Rows from block 4 of a small image classifier, named by matrix and row number. Rows with one number belong to one neuron. Each number is 128 + 24 x the weight over its row's rms, rounded and kept within 0 to 255. All counts start at 0.
After each neuron's rows are labels from the 100 images, of 14848, where the neuron reaches its highest value: "strongest on" is what is common among them. Only what is clearly more common there than usual is listed. The data: rendered scenes of coloured solids on a plain floor.
# fc1: MLP up (model.blocks.4.mlp.fc1.weight, 640x160), inputs 80-159
# fc2: MLP down (model.blocks.4.mlp.fc2.weight, 160x640, transposed), outputs 80-159

fc1.53 [152 151 146 160 110 144 136 121 144 126 100 109 104 112 129 113 151 167 144 132 108  97 126 146 134  99 161 130 128 163 153 126 156 194 167  70 129 135 106 123  85  86 151 118 134 167  87 125 121 110 100  75 155 109 148 120 141 168 161  93 155 157 147 161 119 107 148 133 120 120 111 138 104  90 109 130 157 111 121  45]
fc2.53 [ 71 107 136  92 146 119 206 147 121 108 106 178 143 126 107 128 149 111 111 161 134 144 121 112 116  96 125 128 124 146 144 153 137  94 127 150 104 116 158 113 110 121 126 140 111  50 134 156 143 108 149 147 142 124 101 125 136  88 162 175  78 122 124  81 136 104 204 130 103 110 103 106 108 150 162 133  86 126 129 141]
strongest on: yellow object; its colour: yellow

fc1.94 [133 115 132 105 110 100 133  98  78 131 133 142 138 140 149 120 176 121 134 113 108 152 126 110 115 118  96 159 175 130 123 130 132 118 119 149 134 120 127  56 130 126 113  98 143 142 124 140  87 105 195 163  83 131 101  88 117 137 135 122 168 125 129 146 134 137 144 113 128 136 124  99 151 126 167 136  83 139 139 125]
fc2.94 [ 76 118 122 113 101 137 156 128 139 114  91 130 136 112  89 153 140 146 113 137 121 123  72 133 106 115 151 127 124 150 144 130 121 126 150 104  88 116  91 169 147  99 165 186  96 119 122 121 165 111 125 145 123 148 121 134 129  77 173 130  81 118 164 115 121 119 167 179 116 126 116 118  73 132 117 114 130 129 146 121]
strongest on: teal object; its colour: teal

fc1.149 [106 157 132 116 115 127 163  86 142 132 148 126 131 115 134 134 102 139 154 136  78 128 107 119  99  90  99 104 138 113 155  94  89 170 105 143 145 139 136  57 152 172  82  93 138 133 140 145 106 123 173 134 159 117 134 112 110 100 108 133 127  84 104 134 116 132 166 145 121 133  93 127 142 136 132 132 120 119 149 127]
fc2.149 [128 142  90 137  89 109 115  97 125 111 109 142 107 158 130 117 123 159 122 100 146 102 111 134 113 123 129 188 150 127 135  93 161 146 161  95 112 108 128 226 164 107 115 132 150 146 115 137 132 128  72 126 114 143 172 133 122 128 117 143 121 127 116 126 109 147 101 151 128 135 144 135 126 161  97 107  90 126  92 143]
strongest on: white object; purple object; count: five; its colour: white

fc1.603 [140 138 156 152 136 114  99 123 111  74 162 132 129  97 109 148 141 103 129  57 118 149 139 174 143 128 149 139 106 144 134 107  86 125 138 178 147 145 142 122 121 151 128 116 159 116 128 144 147 150 143 146 118 122 131 130 116  84 141 172 135 109 173 132 114 145  84 158 115 149 123 114 116 156 170 139 137 134 113 140]
fc2.603 [117 124 155  84 109 114 111 134 144 172  99 143 119 138 139  73  96 127 141 152 101 122 128  87 116 153 129  95 149 119 141 148 120 131 119  93 108 100 132 130 135 110 114 159 126 147 153 166  83 132 132 100 114 128 196  99 142 130 128  86 129 146 153  96 109 115 134 114  99 137 114  98 147 156  94 135 128 127 124 156]
strongest on: purple object; pink object; its colour: purple; its colour: pink

fc1.424 [122  92 127 115  95 144 136 126 155 112 159 135 176 141 122 118 130 109 130 132 110 145 114 142 104 205 104 118 148 110 146 128 117 118  66 151 116 116 129 167 122 133 147 147 110 112 153 154 139 138 113 145 153 101 140 101 167  95 167 118 135 114  92 116 134  95  90 146 135  79 127 128  95 175 155 116  85 112 123 136]
fc2.424 [140 101 141 126 142  88 137 164 118  92 105 175 161 129 143 122  94 158 156 133 142 112 128 147 121  90 155 156 107 148 108 161 125 147 148 125 127 102 138 124 118 143 109 113 128 118 164 148 113 143 117 122 106 140 138 161 124 126 111 127 106 105 184 116 120 128 187 128  94 136  70  77 121 154 158 135 118 130 107 103]
strongest on: light from behind the scene; grey object; its colour: grey

fc1.148 [155 166 143 155 129 141 108 149 135 131 122 149 117 113 150 110 146 122 102 157  92 110 112 132 162 163 135 102 143 105 136 111 121 155 125  92 129 170 126 149 157  74 134 116 134  98 156 155 114 166 117 119  92 127 151 167 164 144 175 182  39 125 145 128 120 126 134 134 115  87 144 104 140 118 127 107 129 111 132 113]
fc2.148 [152 153 151 168 127 139 121 157 135 124 158 117 152 156 130 140 131 116 124 140 100 127 102 134 126 112  76 131  94 147 145 127 154  99  95 131  94  86 114 144 110 154 117 101 133 123 149 116 170  95 102 139 158 150 141 144 150 123 104 131 156 139 147 135 100  57  95 146 141 134 119 124 112 137 125 115 139 173 114 138]
strongest on: blue object; its colour: blue

fc1.497 [136 156  98 101 144 117 166 150 147  84 114 111 125 168 103 158 124 134  87 155 119 179 126 132 133 115 108  74 146 120 128 120 144 113  94 163 123 143 132 141 139 112 147 107 129 123 128 107 103  95  93 118 140 115 113  96  90 177 185 120 127 100 116 171  90 143 159  74 144 129 122 140 136 102 129  96 165  95 136 138]
fc2.497 [130 133 105 140 128 114 138 130 106 157 111 131 175 105 154 130 162 149 157 135 123 158 117  85 154  71 140 114 136 137 125 116 149 119 180 132 133  86 124 147  98  82 109  74 118 105 139 149  99 134 128 108 119  88 160 148 135 132 161 114 122 128 138  85 148 146 145 141 125 143 117 120 136  99  73 106 126 137 112 122]
strongest on: teal object

fc1.355 [125 125 146 152 107 105 147 147 111 153 181 132 107 154 136 122 121 153 160  98 117 103 158 119 135 138 142 126 104  88 139 135 154 149 117 177  89  93 132 109 107 119 133 161  32 131 134 139 104 132 111 157 138 162 130 125 152  88 110 120 135 136 155 132 118 157 119 112 159 152 165 101  87 132 163 121  90 127  99 151]
fc2.355 [101  98 146 114 119 109 130  91 110  92 106 120 128  57 150 129 169 147 117 127 144 113 142 133 113 109 171 127 112 129  94 133 159 135 122 103 148 129  94 132 171  99  93 143 168 137 117 200 126  62 117 131 121 149 130 150 124 150  88 104 122 111 137 128 115 103 135 136 142 122 111 147 111 142 105 143 108 142 149  94]
strongest on: brown object; its colour: brown

fc1.85 [147 123 101  97 140  93 162 108 100 114  88 136 143 146 103  98 133 111 148 144 132 119 123 153 144 127 137 112 160 124 155 119 151 156 115 103 141 125 122 142  89  93 124 159 107  92 155 136 147 106 114  74 110 134 123 151 125 153 135 115 150 118  94 146 135 106 113  98  90 127 132 114  93 137 149 113 108 161 130 140]
fc2.85 [159 117 161 112 151 123 207 151 167 113 123 148 131 132 158 116 105 110 157 138 142 105 134 134 109 156 129 120 120 144 121 120  95 101 119 115  87 123 117 126 122 173 134 110 106 160 117 136 174 124 103  95 153 123 114  80 107 101 119 151 133 106 162 110 136 133 156 104 102 116 114  98 102 125 116 110  98 156 144 188]
strongest on: brown object; its colour: brown

fc1.524 [149 129 163 135 108 113 122 162 105 125 111 138 111  92 128 128 139  82 120 126 113 138 122 166 142 162 131 156  90 165  90 120 100 118 114 124 146 120 160 149 140 145 152 117 140 118 126 120 148 136 242 155 165 139 119 115 134 110 108 118 156 132 117 128 146 135 126 127 128  87 120 133 159 138 129 127 140  78 166 107]
fc2.524 [150 120 112 150 157 121 131 115 111 139 146  95 143 126  78 100 122 162 144 141 162 135 123 128 109 141 119 121 117 103 140 118 127 122 167  60  78 110 110 136 166 126 130 115 120 120 142  85 136 152  67  82  89 121 151 121 163 120 166  83 145 134 133 146 124 113 106 143 125  84  94 163 103 119 156 126 103 100  85 129]
strongest on: teal object; its colour: teal; its colour: black

fc1.474 [147 113 125 129 123 136 144 149 142 129 103 132 147 108 126 113 156 110 129 176 119 159  89 139 134 124 135  92 141 153 152 145 146 103 123 102 137 104 117 121 126 132 123 128  64 118 123 157 136 161 147 103 134 117 123 146 114 133 141 116 153 132 151 147 113 112 137 137 112 121 161 123  73  95 141 135 117 125 114 113]
fc2.474 [105 135 186  78 108 147 167  98 137  93  87 120 112 123 101 155 129 152 148 112 138 124 128 134 113 118 139 130 107 156 128 136  95 175 134 150 129 120 106 138 138 100 136 149 144 118 170 110 150  95 130 129 136 120 111  96 141 163 167 175 121  92 114  95  91 122 149 108  70 129 113  96  88 128 117 112  86 162 143 144]
strongest on: brown object; its colour: brown

fc1.487 [156 138 147 114 154 122  82  98  92 124 143 143 129 125 102 123  73 177  42 151 164 124 109 150 135 124 101 109 129 129 125 141  90 139 118 162 156 158 181 132 128  65 131 123 125  95 136 145 159  77 125 116 137 129 179 160  91 113 117  91 154  90 140 122 136 146 127 150 127 140 124 165 144 110 122 113 114 129 155 142]
fc2.487 [131 154 121 121  91  83 131 122 152 104 105  89 162  99 110 104 105 159 163 166 119  97 152 138  90 174  95 123 136 180 125  94 147 145 112 136 129 134  88 135 116 138 121 135 140  95 128  77  93 136 101 111 140 124  85 143 149 149 148 140  89 119  72 132 154 136 146 137 145 116 139  64 145 149 104  66 129 127 100 121]
strongest on: blue object; its colour: blue

fc1.262 [108 127 128 100 166 138 194 129 147 136 123 103 124 198 145 142 134 140 107 135  97 105 110 140 109 157 151 128 146  75 113 143  88 130 127  84 127 157 128 108 122  71 122 114 136 152 133 124  76 112 134 113 143 169 177 140 126 129 109 137 118 161 101 138 106 155 112 106 134 131 105  94 112 150 131 123 123 158 138 114]
fc2.262 [133 133 135 142 152 122  99 126 112 152 161 147 127 124  92 164 150 131 160 108 152 107 127 113 100 103 122 129 129 153 183 133 158 152 108 145 147 135  99 148 120 131 132 121 115 120 142 154 123 156 176 111 146  80  84 130 170 131 127 111 145  94 100 140 156 105 119 111  79 130  92 153  83 123 116  99 145 110 144 123]
strongest on: brown object

fc1.37 [136 105 119 167 110 201 130 103 113 144 108 178  94 135 110 136 128  55 138 168 138  92 156 130 133 131 128  85 115  91 127 146 121 127 134 152 150 110 105 122 131 161 162 121 133 172 138 144  90 114 132 121 142 152 120 160 135 135  81  49  99 129 107 122 140 119 147 101 120 132 140 166 137 149 142 138 142 142 110 120]
fc2.37 [ 96 108 124  94 148 111 165 129 115 106 108 132 101 111 142 136 132 164 107 132 124 161  97  87 112 124 179 120 114 176 132 126 126  88 161 157 103 134 146 145 119 101 156 162  87 107 106 131 172 145 140 109 136 142 109  76 138  70 194 160  90 114 181 113 116 125 137 141 129 120 104 108  95  78 107 132 126 145  95 117]
strongest on: teal object; its colour: teal

fc1.234 [124 134  86 141 139 127  98 107 109  74 128 117 122 136 137  96  87 158 160 118 145 124 106 127 121 101 147 118 105 140 124 106 114 116 105 159 149 119 101 127 139 131 150 137  44  70 137  83 138 151 134 130 161 151 123 102 138  99 101 112 120 122 133  68 120 124 136 134 138 127 173 109 116 117 115 134 104 103 157 154]
fc2.234 [123  87 177 142 134 126  80 145 157 117 129 118 132  66 162 117 145 113 113 150 122 110  99 145 145 112 106 155 151 138 135  98 117 146 129 142 112 101 102 124  93 147 135 175 179 156 115  93 153  82 124 159 118 180 138 176 111 142 137  87 131 126 118 138 126 131 144 146 123 105 121 137 150 115 149 101 129 109  90 154]
strongest on: brown object; yellow object; its colour: brown

fc1.47 [147 154 145 114 123 133 131 122 114 128 157 151  93 161  67 116 135 133 129 122 166 130 103 113 124 134 128 161  98  91 121 123  46 142 148 145 113 142 137  90  93 144 114 163 139 103  85 139 134  91 117 106 104 154 141 117 116 122 139 131 105 140 113 173 122  85 112 145 163  79  81 103 129 171 173 141 118 146 138 148]
fc2.47 [120 145 126 120 147 106 139 120 134 131 123 111 124  96 128 133  89 105  89 102  66 130  49 151 173 133 146 133 159 135 199 136 146  88 130 125 158 153 137 110 134 120 120 150 144 157  99 124 129 100 127 110 124 121 124 171 130 120 139 146 145 127 127 155 121  98 110  89 175  95 113 139 132 156 122 106 137 132 188 117]
strongest on: white object; its colour: white

fc1.70 [159 124  79 114 140 152 106 113 130 124 106 128 126 127 133 106 102 107 124 150 144 140 113 128 117 116 187 138 131 175 139 140  70 104 116 124 132 112 124 122 143 133 147  90 124 192 103 113 100 121 132 130  98 127 130 108 119 100 109 131 114 189 127 102  97 120 139 118 130 145 137 137 128 168 134 101 146 135 112 148]
fc2.70 [ 76  80 118 137 159 138 121 112 143 125  59 147 144  95  81 130 129 145 170 117  94 141 149 137 115 122 140 121  69  95 187 142 117 138  96 115  89 144 119 164 158 106 139 149 134  83 132 120 102 117 134 141 126 135 125 133 145 164 119 119  62 109 128 116 127 146 157 154  91 121 168 102  97  90 165 141 140 122 150 117]
strongest on: white object; its colour: white; disc; its colour: yellow

fc1.570 [ 84 136 140 121 125 143 137 116 117 131 145  95 181  85 145 104 130 111 130 122  81 125 121 113 121 117 186 101 149 114 142 152 204 143 111  81 130 122 120 137 129 137 117 110 138 107 130 142 103 105 117 155 176 106 141 101 149 118 156  94 120 132 140 109 106 136 147 156 131 151 133 118 134  87  99 129 142 126 136  95]
fc2.570 [ 84 113 141 129 126 144 173 153 113  90  81 147 138 119 106 139 128 148 130 117 144 143 139 122 104  99 113 139  96 172 130 151 101 157 135 121  88 103 137 130 166 107 123 156  87 147 100 141 168 130 157 137 104 112  98  92 104  88 184 174 100 126 135  97 127 110 137 111 113 126  98 120  98 141 175 102 145 165 133 117]
strongest on: light from behind the scene

fc1.284 [141 152 109 130 118 198  86 157 125 138 127 119 175 100 129 129 109 119  94  94 101 162 104 147 100 151 159  83 146 116 113 153 122 165 128 158 144 111 146 105 104 157 157 163 138 150 141 147 115 134 140 138 157 156 129 109 127 118 132 104 121 140 107 163  87 190 135 105 143  98 141 114 119 148  73 114 138 132 119 117]
fc2.284 [124 111 143 121 138 145 188 149 125 110 113 175 155 121 120 168 152  91 117 135 132 147 144 149  89 134 176 129 112 136  83 147 132 116 149 116  98 127 139 133 149 132 117 195 142 124 151 164 115 138 123 144 108 116  87 146 127  90 121 186 115  82 155  86  98 113 151 187 125 128 160 104  87  89 140  84 131 143 118 142]
strongest on: light from behind the scene; grey object; its colour: grey

fc1.407 [122 127 112 148 151 141 181 122 124 107 139 155  91 110 142  86 110 142 158 137 137 133 116 119 132 122 132 115 121  85 117 116 111 189 138 132 137 114 111 164 123 110 111 124 116 113 148 112 136 145  94 150 142 130  77 129  90 110 171 183 139 155 143 109 130 119  95 124 161 123 168 153 100 176 100 133 144 125 132  98]
fc2.407 [ 94 106 125 142 118 107 165 172 124 142 108 125 117 123 114 149 129  99  86 117  85 146 132 101 134 138 127 152 125 143 168 132 114 109 133 118 119  96 142 120 145 135 122 166 123 103 141 134 131  85 180 121 127 132 155 121 151 140 175 151  83 107 135 107 120 133 183 115  93 137 109  98 122  94 145 117 132 127 136 122]
strongest on: pink object; teal object; its colour: pink

fc1.114 [131 112 103 135 118 113 138  70 155  98 103 111  89  93 115  99 110 123 137 130 116 161 138 153  42 139  93 132 132 138 175 108  42 104 142 119  99 106 120 137 144  86 122 143 127 166 152 117  94 108 126 144  99  74 113 148  88 112  99 140 147 178  93 142  89 153 112  86 117 146 137 153  97 114 142  79 129 136 161 121]
fc2.114 [ 79 162 150 130 132 166 104 149 118 141 124 172  80 109  94 133 126 120 155 129 102  96 129 140 128 129  97 183 118 100 111 139 170 125 136 132 135 132  96 134 131 177 130 111 137 124 133 137 103 154 125 137  96 147 157 133 102 113 115 122 105  68 120 126 114 120 122 172 143 153 154 119 119 129 107 122 152 158 120 127]
strongest on: white object; grey object; its colour: white; its colour: grey

fc1.338 [151 169 123 104 106 127  82 106 128 102 108  90 121 105 159 105 128 135 140 133 137  79 125 161 118 161 142 132 138 124 137 113 137 155  96 119 142 162 134 154 105 133  90 176 101 147  50 150  82 157 113 101  97 141 124  97  65 146 128 133 131 142 101 112 103 168 103 141  95 129 116  93 175 122 166 136 131 111 128 142]
fc2.338 [125 151  93 147 130 135 130 131  89 107 140 124  87 130 105 132 142  86 136 133 119 118 101 123 112 132 100 111 125 144 135 160 152 103 177 133 106 149 129 176 113 121 141 121 128 135 167 150 133 121 127  87 101 114 134 183 156 182 122 109 152 148 141 131 152 140 130  92 109 113 105 132  86 140 154  69 120 114 155 106]
strongest on: pink object; its colour: pink

fc1.515 [129 167 116  40 131 135 153 105  64 154 127  85 149 111  86 119 163 126  95 157 122 117 140 111 143 145 148 138 100 138 106 127 151 138 169 137 139 136 121 138 142 108 122 108 168 121 140 116 159 149 172 120 135 122 146 127 128 126 190 172 127 114 121  83 142 141 121 155 147 163 161 165 119 158 133 119 137 149 110 116]
fc2.515 [ 92 110 155 164 130 116 144 143 130 126 113 140 136 122 157 159 129 140 153 158 138 147 139 129 147 121 170  85 129 117 147 119 127 110  87 126 159 109 153 120 158 118 133 101 113 147 140 171 117 129 125 109 143 148 123 166 130 146 163  82 108 150 126 129 126 125 160 129 123 116 122  74 131 112 181 135 141 138 132 110]
strongest on: black object; pink object; its colour: black; its colour: pink

fc1.23 [131 142 115  85 131 117 164 133 154 163 129 121 123 132 153 129 147 116 151 158 145 139 141 111 100 128 168 140 109  93 154 151  73 137 143 175 118 129  63 144 173 159 112 180 123 150 135  62 119 156 190 115 116 129 109 130 116 101  72 136 113 161 100 106 119 147 140 110 131 135 116 124 112 127 126 149 116 156 161 130]
fc2.23 [ 72 133  97 111 109 124 155 125  96 116 114 131 201 136  62 137 137 152 114 187 123 125 144 140 130  44 122  99 138 180 137 116 110 168 150 134 113  75 154 148 143 108 135 126 104 106 154 152 126 119  80 125 125 147 139 146 115 109 120 131 117 100 160 102 151 130 145 188  95 113 120 138 138 129 113 143 112 147 142 130]
strongest on: white object; its colour: white

fc1.110 [ 93 177 168 135 115 166 114 149 122 107 134 162 150  99 116 104 134 146 133 102 102 106 155 119 141 156 162  96 124  73 117 140 153 115 124  84 143 129  92 125 118  96 135 152 154 144 127 108  93 133 120 150 115 136 135 126 139 139 146 114 136 160 125 103 149 151 153 119 120 142 117 147 131 108 147 130 145 135 116 135]
fc2.110 [122 116 129 107 120 132  89 133 128 157 113 135 123 169 145  93  98 115 108 137 183 130 103 105 119 138 119 131 103 104 151  75 130 155 125  93 131 149 163 147 131 156 174 124  97 111 111 107 140 143 155 159 133 140  93 130 164 186 142  89  60 100 141 109  99  98 108  72 154 121 132 139 136 111 134 172 119 102 131 128]
strongest on: blue object

fc1.451 [120 142 118 134 124 108 150 103 100 130 147 155  96 110 116 119  96 123 129 137 204 146 161 132 135 130 111 138 142 142 127 109 146 128 165 136 112 121 151 153 128 102 115 132 169 124 107 142 127 129 128  93  92 103 130 152 132  96 145 135 127 115 155 126  95 156 111 101  75 112 177 169 145 130 105 161 118 163 134 113]
fc2.451 [107 116 112 103 150 119 142 149 131 122  97 110 165 139 104 177 119  95 112 121 112 135  86 102 120 134 149 158 109 153 146 141 106 101 138 107 177 142 113 119 116 126 117 164 106 128 132 133 134 157 128 131 139 163 144  80 129 141 132  98 102 130 116 119 136  99 162 160 140 126  80 109  91 133 144  97 110  92 126 147]
strongest on: black object; green object

fc1.375 [132  86 148 101 145 156 127 141 121 114 142 115 152 155 158 144 119 132  83 131 108 127 133 120  99 138 109 110 137 120 103 138 160 124 124 137  98 128 167 105 118 129 146 127 118  94 135 135 134 168 107 146 116 143  66  88 149  95 149 129 131 121 121 134 132 167 143 139 143 157 150 157 143 135 166 150 106 146 134 137]
fc2.375 [135  31 111  94 132 110 162 164 165 111 130 117 149 147 108 113 124 117 112 153 142 151 127 116 138 112 127 116 139 130 112 134 153 143 133 112 130 121 158 141 134 132  88 118 104 140 108 115 147 159 115 172 104 106 128 149 124 160 122 121 187 120 122 118 115 112 146 151 134 135 119 179 140 112 113 103 131 134 167 139]
strongest on: purple object; blue object; its colour: purple; its colour: blue

fc1.122 [139 139 147  53  78 119  96  87  52 147 126 174  95 136 153  94 153 168 121 136 120 118 124 137 152 147 156 147 114 144 118 133 124 129 145 145 144 117  81 104 140 170 146  85 171 153 161 123 136 175 146 144 115 125 127 154 104 128 164  90  87  58 116  95 140 107 138 117 134 128 124 168 146 131 125 146 121 129 124 107]
fc2.122 [ 99 139  88 133 170 122 173 137 155 111 122 117 156 121  85 157 109 162 111  96 161 154 132 135 117 104 141 108 144 153 166 127 124  97 144 136  88 123 152 149 177  99 171 148 113 136 106 119 148  92 120 145 170 146 140  86 141 120 145 104 141 143 133 116 118 128 126 146 101 129 161  72 127 145 132 123 132 125 120 143]
strongest on: white object; pink object

fc1.146 [148 126  89  97 146  93 110 118 113 127 131 126 133 137 131 142 139 111 155 142 206 145  91 154 127 153 137 130 148 160 152 124   0 156 117 114  88 135 148 123 114 141 114  93 121 159 123 118 108 102 145 135 112 125 125 128 110 157 129 139 114 201 130 107  84 126 114 164 120 169 138 126 131 151 146 125 150 152 116 105]
fc2.146 [113  84 150 149 131 116 113  73 137 155 111 154 118 134 107 144 138 139 146 106 134 119 133 128 115 134 104 121  75 108 191 119 134 127  95 121 132 138 128 171 136 146 129 155 105 108 132 132  87 124 121 154  96 186 119 110 114 157 128  97 118 134  98 135 135 165 184 119  99 151 116 135 117 130 124 131 151 144 138  99]
strongest on: white object; its colour: white

fc1.242 [121 143 101 138 105 128 148 122  60 146 154 159 133 113 111 108 156 157 124 137 115 153 136 116 136 134 131 134 120 134 122 118 136 130  88 114 170 153 107 105 131 139 162 137 116 119 104 131 168 134 165 166 130 134 103 122 103 148 140 142 102 133 144 139 185 132  84 123 107 167 136 159 178 106 119 117  44 142 100  39]
fc2.242 [ 81 123 124  93  89 133 176  98 160 147  86 123 144  97 137 139 146 111 114 110  95 163 179 152 116 151 140 134 116 143 124 129 121 123 185 161  63  81 175 143 125 119 112 162 110 129 152 106 118  76 126 141 124 167 151 151 166 107 122 103 127 110 127 122 140 183 127 128 131  84 123  94 119 135 163 126 154 119 124 183]
strongest on: black object; its colour: black; its colour: red

fc1.330 [142 112 135 147 123 129 112 123 133 135 128 107 130 123 130 113 131 100 139 175 127 134 161  94 146 107 127 150 111  81 128 134 148 132 138 112 128 128  91 143 118  87 141 102 140 169 150  97 109 117 139 173 102 165  38 127 115 145 171 161 169 118 110 165  96 169 108 138 166 102 110 117 116 150  87  78 121 131 144 116]
fc2.330 [ 96 165 140 158 140 125 128 116 118  98 121 150 128 126 108 151 169 143  84 140 109 144 155 143  95 143 142 110 132 137 152 136 140 140 132 127 145 106 136 125 145 122 138 149 111 105 179 116 103 137 143 125 112 108 158 134 158 135  96 110  62 128 148 136 142  66 110 121 111 161 115 112 123 161 149 149 182 148 114 120]
strongest on: blue object; its colour: blue

fc1.621 [118 122 155 113 137 124  89 117 129 128 122 147  98  98 142  92 104 111 132 119 173 123 124 104 139 164 152 134 110 127 141  99 139 129 149 137 109 102  91  84 155  89 107 130 122 128 164 139 140 138 135 132 117 126 129 110 148 126 143 127 158 125 116 142 144 109 118 136 138 133 127  95 192 134 133 118  97 140 126  58]
fc2.621 [141 136 134 138 123 125 103  89  94 102 125 134  87 135  97 128 148 165 106 114 156 144 157 138 148 111 118 125 161 121 125 121 134 115 163 137 114  92 120 151 105 126  92 151 151 163 128 137 128 134 143 122 128 115 128 120 139 112  96 132 110 113 112 140 137 118  67 112 135 134 113 150  99 150  99 153 201 160 184 139]
strongest on: purple object; its colour: purple

fc1.592 [133  79 100 135 147 143 109 121 140 128 113 117  97 117 157 126 155  65 119 147 138 123 151 149 128 145 125 132 145  67 140  67 122 127 108 149  84 120 115 147  97 107 164 153 132 116 157 182 112 114 126 179 102 167 147 130 120 161 153 113 133 129 111 146 129 117 124 140 100  98 113 123 116 161 106 120 124 175 117 136]
fc2.592 [ 89 168 122 141 119 107 169 142 101  91 120 146 146 129  99 144 138 170 130 132 119 140 120  92  98 103 138 165 118 162 130 132 114 122 129 132 162 129 164 126 159 128 137 134 109 117 121 143 113 124 124 125 111 132  81 115 138  75 162 156  92 101 185  71 128 100 115 134 118 148 117 120 150 129 169 108 121  90 131 135]
strongest on: light from behind the scene

fc1.117 [ 76  94 150  97 138 140 127 140 162 110 151 109 107 125 182 121 119 126 132 120 110 165 142 117 137 175 162 119 155 143 145 126 146 152 103 167 130 144 114 142 106 166 139 161 142 101 126  86 109 144 129 127 131 135 114 132 159 157 154 105 131 186 133 112 105 126  97 108 114 134 140 148 101 126 163 141  90 110 144 135]
fc2.117 [189 185 112 162 138 153 121 104 134 165 111 123 109  87 111 119 136 109 139 141 106 105  68 126 154 127 102 132 161 113 161 130 175 133 136 127 103 146  92 129 130 134 140 120 100 148 136 172 106 116 145 133 133 110 132 160 149 102 104 115 143 125 136 109 150 135 157  98 113 117 117 128 164 148 135 122  83 161 143 107]
strongest on: yellow object; its colour: yellow

fc1.263 [128 132 110 138 141 154 117 183 114  98 129 104 134  96  99 104 112  89 124 112 100 145 139 128 124 181  84 122 121 110 136 135 148 125  98 101 121 158  99 106  78 142 145 107 130 126 141 127 102 117 134 145 119 124 121 143 141 116 135 132 156 187 138 153 141 138 161 131 119 163 131 150 146 114 151 129  74 171 133 110]
fc2.263 [ 85 108 163  92 124 142 160 115  96 119  94 156 169 140 131 127 158 128 120 128 112 173 103 107 122 140 147 126 106 182 149 150 130  97 130 153 103 102 111 129 124 105 146 166  86 119 115 126 173 100 128 175 141 144  92 114 140 108 165 144  96  83 143  79 137 111 149 158  93 106 105 119  56 140 155 101 156 141 139 132]
strongest on: brown object; its colour: brown

fc1.535 [132 135 137 128 110 144 143 110 116 145 148 111 161 135 126 137  85 125 212 124 123 120 169 107 129  96 119 159 130 106 127 117 145 124 118 111 105 141 142 137 112  68 169 141 115 159 108 119 125 158 117 146 131 113  67 113 148 168  90 128 107 132 123 134 152 125 137 128 155 140  94  65 176 150 110 119 135 146 153 129]
fc2.535 [114 136 106 166 166 138  99 103 128 132 143 150 131 136 137 141 137  94  87 122 104  87 113 129 119 132 124 103  94 125 143 176 104  88 113  90 159 105 134  99 163 118 119 132 147 117 149 140 171 121 153 115 123 141 125 143  85 160 143 132 154 130 118 120 115 130  94 119 102 133 134 152  95 155 147 125 143 125  91 112]
strongest on: blue object; its colour: blue

fc1.408 [133  45 159  94 146 132 151 114 128 139 123 134 152 141 170 117 126 134  92 125  89 101  95 151 114 151 125 114 135 107 110 157 111 134  99 124 146 152 116  68 124 144 113 113 145 109 126 154 113  99 170 131 150 163 173 147 101 151 111 110  94 186 114  89  98 155 140 151 102 136  95 119 116 140 143 129 134 156 128 114]
fc2.408 [119 166  84 155 135 140 129  81 104 113 120 130  97 181  97 132  89 115 159 100 175 113 149  97 122 110  85  84 101 137 165 127 160 107 116 155 141  99  75 131 114  90 164 123  97 108 106 141 120  91 151 135 144 134 101 150 142 144 144 149 160 108 149 134 139 135 108 101 110 124 139 127 115 168 134  83 124 133 156 158]
strongest on: black object; its colour: black; its colour: purple

fc1.417 [119 165 109 135 148 133 141 141 141 118 143 119 122 134  78 107 113 107 130  71 155  78 149 153 158 147 102  99 135 154 120  97 119 110 117 105  54 122 121 147 107 102 158 112 142 128 105 152 152  82 146 122 156 156  72 154 180 130 155 136 133 109 127 179 127 136 124 125 141 160 143 128 152 124 116 158 107 142 118 139]
fc2.417 [136 114 117 126 147 120 156  97 147 126 130 145 116 150 123 157 127 142 115 145 109 118  84  67  95 119 129 145 162 109 174 138 124 118 108 149 146 135 132  98 124 120 151 109 101 112  98 154 143 152 126 104 115 104 164 139  65  94 132 167 106 144 104 113 108  87 166 145  95 103 116 112 150 127 120  96 125 120  95 116]
strongest on: blue object; its colour: blue